config.toml
num_experts = 64
mixing = "mixup"
lr_schedule = "wsd"
Rows from block 4, named by matrix and row number. Rows with one number belong to one attention dimension. Each number is 128 + 32 x the weight over the matrix's rms, rounded and kept within 0 to 255. All counts start at 0. Numbers have three digits each.
# v: attention value (model.blocks.4.attn.v.weight, 128x128), inputs 64-127
# proj: attention output (model.blocks.4.attn.proj.weight, 128x128, transposed), outputs 64-127
v.65:185152114123145086165153140128125159121143130164101163135130052246199149115143120145167209152145137155136132120091173076146133082091098124156083105160147169096109108126153096118146092180113124
proj.65:114112150131090169110154090136138093126152150114116178116102169091125122077119132113082113092119119128096154115211088132107118141165150139086171147224128126139170152145142140162097106077097121
v.66:122165115193132189153138134142122197164133062145111120094094083186148107113147146101170052116080087153144123095145133117062110099118096098158144112091116112076121108157117147150122111188116139
proj.66:142105129090130093117111120182177079158096133153125125200122146160150138166092131161120165154150128114137081103159139120128070177122133150138125156172145087171099087116126176175149123089087114
v.67:191164124115131121132149097145158115161036087154106117142084146096180121134114126179102101120114034109164153150126130147170148079140105100081123138141132107108154121145086091163152094100171198
proj.67:092092113163128147119164117100071140081194098095176100099189122112147148150130155117120113164043143178065135155156106099114143117153175161143131160103118097134142125095148122089129110142068079
v.68:127124144109148065097130150133139071126084166125170112135080147156161172133140126136167151118128175190095153131118190080222116098081133143128136147145105154161172096107133071108153179117123073
proj.68:144153160150082182112128110094128227103153129064058138136132138083140082123100131104095144075130087095146167167149061112090135130138049116131062141142123138119125121146135157111139121144134152
v.69:118111118148098138111061121141088123107177123099154163082169119140117135143123112156148224100123119068095162135163126129006150200146187127168092044139143092113098136090154125100162094140107095
proj.69:167153161130134087118154154182095070133043191122137126156121105173103099121166111123237087116136163131181156164113127077121128176111098110158159188119139145144109180103128146188107202114113171
v.70:107128128167127152145137147131105149119130066099150110094142127115131139092128128155139114147166110115107103123083085137117138133148125121155109103118126110159146158109118130176090142153138147
proj.70:133104130144113094048131117139141111144112131158100121119136142127133145147146128133130114135132148134112120132136168108145113150103131104139120096140122143128129107154112126125145130137114138
v.71:035149124174108176132151082098152141111171194098156105109130124160073134131129131124161134103222134096168105130134113063170166209141146111149172187152144111189095113135148153107114184130149085
proj.71:129094149138080146072067123177201141154047035106081144084130127157181140158142107148119169139220112116193142081107193195110133105178164131133068083096099088140071124089107105161144121089130102
v.72:150139129130164132092120153135096149140108134118110109036138132158180105127166105071126134151145147113131092120184178133064124148120148067120167090107133132131107127153096062170105090138100145
proj.72:097145148121132140156111148191098134114158101146082122178114147140134128167173116158129153083142160092123145128089112120163088116128137176115110131157185124130085144119114156104101178159133148
v.73:098098129132070086112123149120148110141122188121137143181203149147118156155146166217118123127117125191094200129141195144127089075126077162087089108133062137167162118156200159102145164137147155
proj.73:206112093164106173115140147084166119092144211103139125051068124147107168059101143106132097149123107122086100196153080119130138175175096101168182125107081155131119103184165147109129057109123150
v.74:057174099220100148118136071102111176108165144111072133153161123099099091138154145129132072125116127167138106176116162083145130103155034174120100110104119130169148102148109207184165185138154180
proj.74:201072104119086183100106191171183097123099162120162143092089125163112204097096128138122086176199153138144115131141138205120113162126102107118199061057090143117144077150129123135197079115136082
v.75:134160119114150127109118132149107110131121083120128099046085074147190127101101076078109140123146100078124058122126135114110217208137155078141165122126198110134104135159079078186127081141104088
proj.75:074120178109095112100118139170127165129122089132115142182128138104126087149164108160150148101150146134130165119116149085097116079108179167099098171152154110161122187067112104147118191191141122
v.76:067130149178092146117139095126117080126096168068180097086133228043088111157142132153071061092107103117149121125185135154129121117146141118106116144051097088173150131179064115143135170108145126
proj.76:127135180139102089137077202119137152126124074116163089149108137133165117152181121162138157139154137097137138149092128102086102129130079131168121115000142134100070132124126130114158127165138113
v.77:183112135080153092143203172114159142130115137139076152162119157134103136139100127093139180170182178115095168113081120150156081083118143131142139130136140155098133138101150166071081122148085115
proj.77:131143108106157127171112082075125140138169115148136123098126130115102118113103139099091115119089150131102117077136118113154140084149115104097131097181127154117157106178128077119089142140121130
v.78:080153092196138125096102042131087109087112144100121129186147094094163100143130109101120178129163150120139103127120074095169188157124101136128119117163175126145121119103110150076139173119115117
proj.78:132074151143078127074126154119101154148115123157097141081102140105104124108157114114105118136166113158165177079196182159069158161094043120096177071067119134110139170113127144147141137114129098
v.79:121103114103134138143182157148153094142132179162086162104136094179125170153126120156087158100166086131148120127120224162133119129098144094100080093107145153131133106206168111138110095194111117
proj.79:115139157116091175180081125120197131117147121129153159136023174155110135061134129156115136147154160157059136125140073138124113102193196149113156158168081072143085142072191113179071104148141162
v.80:157097169082120129153081177125161163167181093134212112070148085226103144103178145178190087106113134135139072159174153117103113143117151111165111147130070145106124113161160058187147103134147094
proj.80:093159123148150133116159101207158117122111133089071146207150162129165115161136122130125187058103089064145098179075109117168103100141197111108096215202175102153104103134100168148141114086150172
v.81:096140108209101155107098069138067108101068173120147132123128169078214187161139136130071143161057107163127178055148124120125126096114154126077130149111144092133081153121123119061133149106102161
proj.81:147120157151136110155112160050063111139149134146133115083104118140135114124145135148102115148159128146092157103184153131099124231154042146177152076082107136115093207137188187095120110108092104
v.82:153091118104156089133205138124133095113109157122096154158125157107137118151109118101105221141186182101100169101117125167156089088111158134137121098140151146083114141104137144045081133145071114
proj.82:120145127127149107186094112053083162119157107162129119117091134128105118089136127101109108131092141144092145066174129084120156133153045103083174097143137154123135132154143112103072161155115137
v.83:117127156142090118123156144125088147140086208096101144046157215118135191132124157128112091157087121153104151089137205123091072090158161118080140156058082135171144153182127113102112146136104175
proj.83:149163159134142125207078200108158131118186107139186114057073140163136111131152139159085140097177162102083140140088095129150070142185099151170146084117137160118070165191137108095128097162137143
v.84:075119124119094104076095095143121067102112178103150124143184143088123108136117096189075175128184103072125147137142112142127199197143144117075120132162149092218113149133128131113138132084166118
proj.84:108108153152076134073133165116109153109126142115138118061111105103130134116196113138176106137124121162128159169118151103082174104139152149154134125038109149090136206094117069130098143163134135
v.85:139182137144109146142111107097089161091177095083122117066103137066098128130106101053109090145095134128134050166113112070124167152181110148145170166098163113146106144126047141215165131124135128
proj.85:119129145090138124148129176175132119150082094115157150164161123131115108130110113146160112120184172096194143103058161185151116079090161123102120075085147156136149128124092083093199163168172063
v.86:102145128138132127140161129109145147127152110086123091106096126106089115137126138121152050101090133156126047210135171093184138120164058179149121139082079140143160088164081148208190169137163136
proj.86:154113079124104179115121186168192152117106120077130153181130140156131147092061126133133121122181142099150113152095127157129104098086125107088140125087126122156116032135115110102251093165177114
v.87:171149109097167108138115092120106130117120147110078125136112117152147102153132105132173204116151096077147089202121177085117143167158105137173115050135116155135149112105091111148160106071154164
proj.87:121149140130123173136183135193090090099143133094172142112160127125141129099159131113160062132119175133161164128122107163133123130095164155089147149120147092103135145102138120141136139141098117
v.88:077111104186192129127166122154149116175102083160138095160067093161180071116159145111175083067120117162134131107159167127167100092068065107149132078133095131067175083137117110116125182159108121
proj.88:151104108144099131105094118135153194105124115118063123191112144141154152156089131134115154150131094124119102117189119098086102196110040134113138151145138107167107054111132199137141123122098138
v.89:146088131058147134117132190127171174149164063158103118175138118109067111119121137099150091170153167106082103157107074198108104145140135141133155146147137154083127156106209192131093108098120121
proj.89:140138023102215121146130077113110102150110168169086114149185113131076150149112131107118125128090113144130072114080186140210148078101180104095096124184125126147160070173108102106146129120161152
v.90:193165118138107128161116082103150118139125123117107147146118139137098105175106118149087178118144079092140150135151120088141135100156113146150098121103137086110078128148051165109139097148137160
proj.90:092123150136130129145154141165129102137122089089235129140121105129171129098113129123153071179091157110164125080150111134096146114089133101120173165080129126121121156094160109163109127109080072
v.91:137149093146135145140109104132118133095154087105084155172123098070131085129091105094063154126151146118115058147120056187120127128174103165122117129127191148075085151124122232140101069120099133
proj.91:109092099074166093160136136121096092154116151202171131151105114143076147076139120123144106194106117172149120075160210126121157124069131111051184102100104112126148137131130101119136138155155092
v.92:122112134100129110100145138119124117118176201108130092125169124156150096108142128079132104127140170120142087129144186117129114194110110105141197154164103163153120138124185111124092138094122107
proj.92:101144114123110158151090131106130167096115135130054129094094127121134132128152119144117174103146069117128126148093143156167117113184177167087109090166162116124128128154085100076130118158163130
v.93:118062151087154126139213167139201072148117174155123134164134182141051104137131143175137159096219137076139198118121105213147073111104171114130099114126101134140171112143167145065070145136136103
proj.93:125163138140122101130078088106163140127137092146153090112123136139157126133161136126127165139080121158101103119118076085109141088168142129141098156121116110080107073127134084174034127145108180
v.94:078116114113129163060063132146161130152081134159138124181136104123074166126130145131139089145176126146100092115129070173148152191144170126078127162134157153152132131123189189091115124091129085
proj.94:134095104131160133106164105114135114173149129145066116119131125125092115143135122120100175126152112178168114149105205159126148091087153132127071143144067083126101145119142118176134112118187168
v.95:085077135144162147115180153141140119167083118120130098106085188081121109135134155070125048118104157136095136098159146189141037107129151123133171111093083123082152132149122141100078178129073135
proj.95:149147092129182093184058155094133193121141090157103085194125122187127136172092132147120179153132124114100084107093150092140093165105030110120112120136155124155063060147139162072148145182141157
v.96:133107089154150148165151105142135127125078148120082151129211143165065156173113148105129135165149068150154122107173100080121146095135081098129135206128208121109108129184125099124160129154112109
proj.96:133176089146098157069086079149107167119138098120136127086129100146126127075154137146147132142153125112129108128152087139101106100147157131115069121103149177154164116114114173053140163130136140
v.97:082133111223072128121073159181080177153169138085141080095150092118096066220083110126125070093170180140128180044111101177046115079215159098148151099176072028123119150150113132122107134165115115
proj.97:128120094131101205152152175022146159162095102091093255113154104126117130088152148139110118096124076108121181116120151126133127148051108133144091106114107117093158115147157137092142083094131154
v.98:129105125152109133115124145117136111116140128105113116125079120147112146147138118127117137131141098136106123092070153124127126153101141153138127117138104120154119136085163131147140153100166130
proj.98:148090157118154129178136135117095090121135097124149141145154119145133137127110134147137118099163146136084127171119117119152125165118115116113168130146116129121119125092143108163123080131113093
v.99:079139090084102192097153119175138133109105102119144100160141184110104087135104106180121146143079127143126129129205122124064154074119127122133118169195142116052109170195128075099123168108180140
proj.99:132120130146122105118142100117080192153056182137121114069147089090044106140200142126120093159125119157209102096086153130115133102133114109181098085109111134136202082110144151050128115149151197
v.100:146127163141146056150141151181124117137170140139119144186110123085143110154127147115145131112124144102103126168120093088137151127198061094141166149135190105149090099129074163174128081134102061
proj.100:096182092121112135132107116118175144154151143129134123099167125123157112114112138151118142117168130092121121149142159085118136137076145142139098137121096107100128126105068152143163186131145141
v.101:108131112133187098153169110187143147120112066088135113139148165125070145122114138103135169161078188126137127130232112081106161061142166120165152144148203109077060116157093090116125150124141104
proj.101:113184077133095128131099104160127174152118135164137097065123110123175079136153142150083131147178108110153134081114108163161116110103122164102030109107123150139173098154085193120157215125118160
v.102:075147117109160138097137107085098104081023084158066125079020143168127073092151140084147176058128148162139100098166133120135134146096202108164123123147111093113154101109174091143178134090160155
proj.102:225150067131228138175144169181083101130152160086120091169149074122250123145131128177117093075114149114175130174099105152176133079149135106162068112112112151132132096123109106089101119074127097
v.103:183144122132131088151219136112118097129157152110082162108094134144118109155136150053138174111147075097135127140125109114188112132132121104159148097091187134181094084141111158238162040118105162
proj.103:105126076111155163196086125170175088142201154127212084090148095120225110075097143156125142126120159042144104141129127159122134142076178115112127184099139096069107124113114174109135159081116051
v.104:141117147168133107133081135116152142168191160113137131133152125105142130132140110133151120136138110060107135145065165149112131152135121154144144108134124130158139144102161131107158133147133100
proj.104:101100146117088145195164135141097097116129048127132140146101163169079133103126124136106141102189115144082143153128126144113116137119125100124170131149133116129102142123132136165144098157118123
v.105:080133111216085093114109151186082200159178141089121093095155091100106068218090121104124096095150173141109171048123093171061125096211153080165141085165087015134134133138111148140104132169101116
proj.105:123122079118107205140127170035146142158130121104105255099153117103150124095151157132114124096145071100114178131127141130132130133054110149146089132112102120106145119144126141089128086092136136
v.106:140144143107133114090146124145103145135118169159135138124154147157135136136097133116099163105142107118119142167122111135109133116138124098111128146114156129140117115141140104131177120135104100
proj.106:111143094137105137091119131125166135094155134129096119130150137118152110114152122094140126168147160120166120139137126120092119117144134150140118137124129161113155124155126158104122149090158130
v.107:151138126062168183123166107080160086093082100143145174154113155161124180062157135140118151151108086133147093199162153071197127141044108180102116172105166208102123118143153113121153131095151154
proj.107:133126164146146061111111092224104110102113131139138000152110130147105134163119108143139123167115182166124085131125095144123123136219137106110146119137155135149111123120146129146126158146120129
v.108:143129127161154079069182136152158127122153130062175131145141142156091160146153139105080127124109120158103159153144161050139125105114125160125121126135150123151115111090175104151135140142124119
proj.108:097118126109065141142076088123140123122117099102123141131129127100197086132103136150121178151166166126116131144144109180121117174168091170096151111140161169099143126129107145206140128089130127
v.109:193151100176153174131156144132128117145124176119150129129149113153122160150121138088122082105189063103183153149116112116093110087150090126106135135101157172162110133179104083147131066180113093
proj.109:098129116109079149180112092127158147113100095126114114147107138135101088060112127167125141152070141085191131126188139139101126150132183108083118128117156110055137135160183186126168131062119121
v.110:155048121147118145175113136113160136131083124097154136153172112116110139142150116144142120165138128079144145147117152160149130144135138167151147115148124144077092167146127105095144094135145071
proj.110:110165151146092124169150155122121094138106084155166135134134163189112162077142118140084143143133116156074151094106175142153120118094121107097129095122149124141138123092168107130159140123128138
v.111:155172127144141131089131153111127097112071121109128141152161099138072088129167123043120119102126169168114125138108125147135103151151133136140151156134150152108094144150146114115138090122140116
proj.111:135153137163082155151143160112178127124137113113212114147147113120146136109118125142117109158095115161104149093122115153122138115101117074080129081137160135098178120108162134144114129092142069